python train.py --model="audio captioner" --train_examples=39062 --vocab_size=36 --encoder_arch="conformer" --encoder_mlp_ratio=2 --encoder_dropout=0.1 --encoder_width=192 --encoder_positions="learned" --encoder_kernel_size=15 --fusion="cross_attention" --decoder_layers=8 --lr_schedule="step"
Rows from block 9 of the audio encoder of a small audio captioner, named by matrix and row number. Rows with one number belong to one neuron. Each number is 500 + 25 x the weight over its row's rms, rounded and kept within 0 to 999. All counts start at 0. Numbers have three digits each.
Before each neuron's rows are labels from the 100 clips, of 14848, where the neuron reaches its highest value: "strongest on" is what is common among them; "loudest band" is the band of the loudest frequency at the time of the peak. Only what is clearly more common there than usual is listed. The data: synthetic speech, music and everyday sounds put through simulated rooms and audio effects.
# fc1: second MLP up (encoder.blocks.9.mlp.fc1.weight, 384x192), inputs 96-191
# fc2: second MLP down (encoder.blocks.9.mlp.fc2.weight, 192x384, transposed), outputs 96-191

strongest on: speech; far
loudest band: 250 to 500 Hz
fc1.101:490518519454483488530507544488492490477493516509459470493492498504484486503496481520475516477495504541533449513444533474474524524499492505557494507493449518496515497464461520503466484467465522507509544525509512515492532481542458509529465451545515499530480477499521520461544520525459535489
fc2.101:528477522519476459471495512495528487543515513532479535497502500504543457529494486552509476481500501471530493478538489472515437500461515459553492537503454492474467474465531542517474495497446526503520479501499477483486500459542517515495538518464495512471478512475512517505533490524495544500

strongest on: band
loudest band: 250 to 500 Hz
fc1.366:458502514545491556495494535481537472488463493526504508470502486520466509485501464484492483483483511543528461488526476542490500468499476520521464517500479486500507502496540462506493518475525551491540509539497529533479460472485461496502509483479487501496488467511484491483481520461471487496
fc2.366:524467483521475507491521510482491510473482445462492458501509525459532460505485513478546495484483465471498491487452513485519476533468509533522521474510504498493563460477459488496500547533471516508512531454512512528505519539470506503448488465515433504522509488498499501501524503490546520490

strongest on: wah; reverberation time: 0.15 to 0.3 s
loudest band: 1000 to 2000 Hz
fc1.211:506513484522538467521504470490509504456476463522507476536484496468520474489517507516524510490449469522501486542506512491486462483546440496543495501561465508527568529471495450561527454486530484474492499467510499506469499486489483489500498470529497508479499480507540559519542485498493505479
fc2.211:506457488453540521470505483480489482495489493532491507493465509484506523521518529500479492549489464483493500482473513518479497505534528538488512489521475527522467538483458506515553496530517539504517483543526531521487523528455465490475527519509470456525522490499468474472460496489522467521

strongest on: dry
loudest band: 4000 to 8000 Hz
fc1.31:476518492519485515485515499513501478497498452474506484489548497480504519544521546491498455542528510521500515501470505480521489520529469532462496539489501537515504510462463519492510504509510463518433474493557494520476503510508498504500505511518560483545523493489518495498492513556483529500
fc2.31:492531494534500438521462512549520524477482501487508472494556491492461469441476518505485489488494512505523515518509465496498484519500526480502531484481442514496466490526503478535510506486519513539477517522505539486510498469535522499530495447498509482516479509506474480461463477514531504506

strongest on: telephone band; distortion; number of effects: 3 or more
loudest band: 250 to 500 Hz
fc1.24:474527512492499552482501501484505509510510497487506499455496518501487526479505499473508490502524483519480497545454502479494491518501526510508500506452513535483546493512537506501474507517574531471497506472460463496492534497519513492504523499485465503560458438508476530530521488492529539459
fc2.24:524545524521521507506472501495489533507482525521519519498473503534481533517441505519436514484505507485511475524542507464486493512466467469488498465460512501517488525494519508450463460463503512512545458470524530539478495520498542514517499522493474490488503494511480479499521532489514497495

strongest on: wah
loudest band: 500 to 1000 Hz; 1000 to 2000 Hz
fc1.275:492505510513517472510499518446514509494501475480505443501512512544501529535565527516481497510506481503447489471522488473500507500482546467465476475501477490551491456504486483504482492495485513498440506509500518505469520490480509498492495496498460526488523488499546482498478499499479488488
fc2.275:538531484510494514476471511515465520503533478541483542471512510515487456501511504495507439503491489485483516461468485512509531475512511484546513470516506490468493511524501516482478517505490510512533505468512490455516511539499449516495507497538504538541494443544531485539507469530536478530

strongest on: speech; distortion
loudest band: 250 to 500 Hz
fc1.74:534530495505541507520535520525524472512510550522473529507512513550469452524485456504487526475464568499506481475519517545464496488494494495482491495490538484508508507493494459499472491457528461499504490497505549542505477523474460457525448521456496503522492466501520487501509525488529478503
fc2.74:501466492492489507472536446499504526465472526464494503509510509501524476480510520502501475494473516484535503451572499507501450538497475527502531492549500493480526521522489502498512516481465493492477484509527501489469524481487561484520465494506530496484447516532517511509515520508533464488

strongest on: dry; drums; dropouts
loudest band: 4000 to 8000 Hz
fc1.355:458516500489521521489546506520508511467519442507478475442541512540473499528511493512532493534462519511495500504510494483507500515529490490518504527462470472513498516498477542438496507551537481461508498503520485514463428490470521480490486521524528490527481468487456531503509487536493471508
fc2.355:532490461480445487538505457496519564483458516536507550551488469491466505447512504494446524487456471501425503509457486534480467533520514500480525532512473493466508459519512460517489487507482490523517531467528518474501471474494512503504498514499510447449465459481480510487490492541502524480

strongest on: dry
loudest band: 500 to 1000 Hz
fc1.72:506457471527500521480492524484529513475471527509522516521475510488482508501520498463456500508501500511514478496520499499508474482483458488486468506532524461484467518539530548458547509501488484469500498490449510495456483450489527498523499515502483465502448511518479471490502482516511431503
fc2.72:484528536487536516472491512487490464510504497495503513515457473528461492500518486485500516470452526499480539542491513484513486506500469521494530493514511527478491493502501498509520499501487437526463508491499507517500474535451535470530487487502471523517513521454499455520478501473511471517

strongest on: telephone band; drums; dry
loudest band: 2000 to 4000 Hz
fc1.158:499503500510488482493513490486502491504490512511501515470506489498564502511563490486512525482490521464500479494510492540501522514520441485542468527533525502506489535513507457476482530519468510475530483513470514523504510494488469499471513493482480477509498468509502483534483527532450492475
fc2.158:493467504490518515510506502505474501462469513475512523489534525528547531506516521493447510480507517508541503465506522485464506503523503476489478504490456505528479524510473505519508456481492467524464486501501514481520517504508476525531517515538486454520450520479483520437487499504534488520

strongest on: telephone band; drums
loudest band: 250 to 500 Hz
fc1.117:503490535467512531497473536503502529583506492501525492532506502504528481528481492502545569457481508445481439516501521518517548539481502521537555529495484504513524524505513509516514518452512524487532511494512498482532485469525548512525535533512531472478517493547502495489483464513544498506
fc2.117:496496488499504473539483501521479498495450455509512496498472528535495498445459500459522499460516530501504507486457481524473483487515508518496485509488481468499513480530479553514474525535478499522509525480481513434515516505511514507478508524504499482492502498531492481469517515498535514512

strongest on: speech; dry; tremolo
loudest band: 250 to 500 Hz
fc1.106:542470492512509520493508496532520482494465513518505483513503471493516506537475521494506501483487489501508495513522491513536467479508493491516527512533500510489475514475473538479475556465497468492521499525520512491552508470488499513512526479494431516526479484461455512450520461501548541499
fc2.106:488476487526500489475490497476483487530499498477509550514528546513467514470516491527515505502475469562544495487533428469492514495496530497494511502490493495482499496489495458512468500543477488529538511495473448445511512516494553521474481492497488508477497463477486501520453484498476505510

strongest on: short reverberation; reverberation time: 0.15 to 0.3 s; speech
loudest band: 4000 to 8000 Hz
fc1.126:524499505517504503579474512517470497496475472523535513511556489524472490457499467493522522474536459530519485491477503519470454518534510505515475520505506493501517558504481454527525453530544474511502515524530498500497502499465509505451550504520489488470512527501526556491491492487497496521
fc2.126:523463496518564497463473494487508489521485496480498475478498524485513477487504551448479511516478542466485501470494499508486466437503518517488515502461511501481486476472526543508485483492546483495510460493533490475545559530489497457508476496456464512528529495511524484491494483482488457541

strongest on: dry
loudest band: 500 to 1000 Hz
fc1.362:540466477509528472513485501486570519511498514504539504473484483480523502507507490470476528486515492461496525492471465507510477522510516484466489462506503487525540507513510484500483491506507479527451491494509485497565500479513492489532513514537510451476494513498517477496469532514490490484
fc2.362:467472488502464546492525553528558515515511534496500515552513483504509474527513557536498495511504467506535488462514467547498493444464524529521501496471504502449482483511505515504445465502469531525524509517475509526493540507489516498480484509496511510467507502515496510540478481526504486499

strongest on: dry; tremolo
loudest band: 4000 to 8000 Hz
fc1.368:497519469536498494527477477476493506487548505529543521493493491529492512514527516492476501463472515514486468496467524513504467507460509532492519489511522468508541479483523539472479496500494480504495508474492530463489502517514487527495477492511505478452458513509498536488492483502508528544
fc2.368:497500532487506537518467475510499491487448471494480499548460497518526494484519508511538475497492513480456560481531473532497508518510493462545496466456491510492526516522460481455540492464496530512478530566481508490466485470501473490532494504479482492516490483511493481516496503478503496506

strongest on: band; dry
loudest band: 250 to 500 Hz
fc1.137:469472514475521498482498514503503478498523464531507437515511524509480477525516514492494478510497446557508548516461459503501478513514522498499505487503497532494523454521447485482471472516513493488500509520500466504524490470508472484552504509486477488504483494457544543515497507502494496511
fc2.137:481471537514499477517462466522503499502494501466527474503532468486503523441473510458442478454477446511488531492498485525481539510519533504498486500509482500513441552526510500542521568454460500528512482510495478493531498511513528503498506528467485510556503489490508498503464472517524494494

strongest on: speech
loudest band: 500 to 1000 Hz
fc1.35:478487550468477473515527486475518494472474509516497516493471543445533542592495494507496530463504516527495482479486473507499505483466519518489473507527510480535525507450471504450516521497493528497528503508496461495478546492512507534449525544498520505496523489542487503494513525509470490498
fc2.35:509511510495549506531516542489536464420459484458505511528501504522513502433472533516464465486452554531467496522500483547490468529463522508497510496490512482542481515516500501511502472494452521527513478454484481462459492549490519513488480466501502473492482492526501483553474524495501529490

strongest on: dry; distortion
loudest band: 250 to 500 Hz
fc1.186:478481543514516503501444497497556506505510518546494466510461528527512528466469471478494464481496467485492476502486504527527492500522542508499495507521496454461500475487566519532503489526525462474470487474490522526492483505470488500514472532477508492527482530485491501507475481535500465512
fc2.186:508528474475508569461542482505538497508510506498494473515512450527476527525502532514531505449492485492485534545479456499489519497498511483481505517500505479480462538491488508515462468504478509550503468513478519505484501502526528516540564490530512475452484504488486482504460476499508530495

strongest on: speech; distortion
loudest band: 250 to 500 Hz
fc1.321:476523532490515487498441498464530488507507552487520543510459490526509469487483484570499528523471490508490513515499486520464512504509499478467449475484513519508525496497506513460497484476562471511540535525466495478491534504472515511528504510497466471509502475497471467518516516475549492547
fc2.321:476491511488513480477499538515506504465488566526490496478548517509492491499498519513497522523520487451499486479482469466471504498460488488510524490518556504511536528528481515505523478566473501512511529509500500509520514525540497490493520449493516500493500514506471500508559513509463520532

strongest on: speech; distortion
loudest band: 250 to 500 Hz
fc1.220:451489515503487537513476439503498515463491475537472555487467517556513489425501477485524478510481494492527468463459498520498520495507486527518488479488488531487492471471489512507488464518480520475515512486500501527518473493493480497492488520541469498570436449465481513499458527505493499538
fc2.220:463496506530450487496551539499531484510505477519476479530496508533529546485527518503510510469558467501485490469501496473438433509513470508542445480553473511493500505484474527486474510507541496440521490475527498470510502497504498479535476540531501508495511496469473518468522477499503492510

strongest on: speech
loudest band: 500 to 1000 Hz
fc1.141:495488455502488467463512515505455502524471487516489494541499507512482507471501477521467528471497458483528497492467509532480485523443495494510470527498469489503476500478454502459483473482579505521505497496441514542511528493507459504490454497522527518474512529472489529477535500485498487469
fc2.141:510517510503515497511504542513525484466500535490515481495487534472494491550492511556516495548483468501497520520526556498482508494521474469500525480531492506521452525480480465514524501557533493474503503472506498459524520470506468467548517508537529472500530496457522499508456485503495508495

strongest on: wah; dry; speech
loudest band: 1000 to 2000 Hz
fc1.4:499495526486513533548517491464504509482482505473525506515501530529493522496481524479500513506465513546485513531467495485503505517451495540446559488505514542516529504494505512502525469491524477487517445509475479497511528517528478478470505469457531543494498454471487448494475525501481505496
fc2.4:521542511488500467506462498476427506514512479442458509506517470523456465479495504494491483476480504477496523514519475496544514522490510515489482497524523496531494487541470492535501496491530483474496511482494507477536478550447480477519475539478484517477483538526452500466447463492495509500

strongest on: telephone band; drums; dry
loudest band: 250 to 500 Hz
fc1.193:468508521489478492521502531491529462510468510538470474457491443535480497545483533500527502474459474523489454527512511569494467515487497480508521494506536501569496533495534474474497511518537479486459489504513529549534473505482506493521527505518505476460490481527525501511512482504516490481
fc2.193:552511459511497495535502482489444505514506484514504486513513490477515538545475498530494514520518524523509485455531514487487497496462484496525499464529470513517519421474496503497523524560467522563524518521534504537544466467511507505475538510484526453542456531525531530443516507530535529483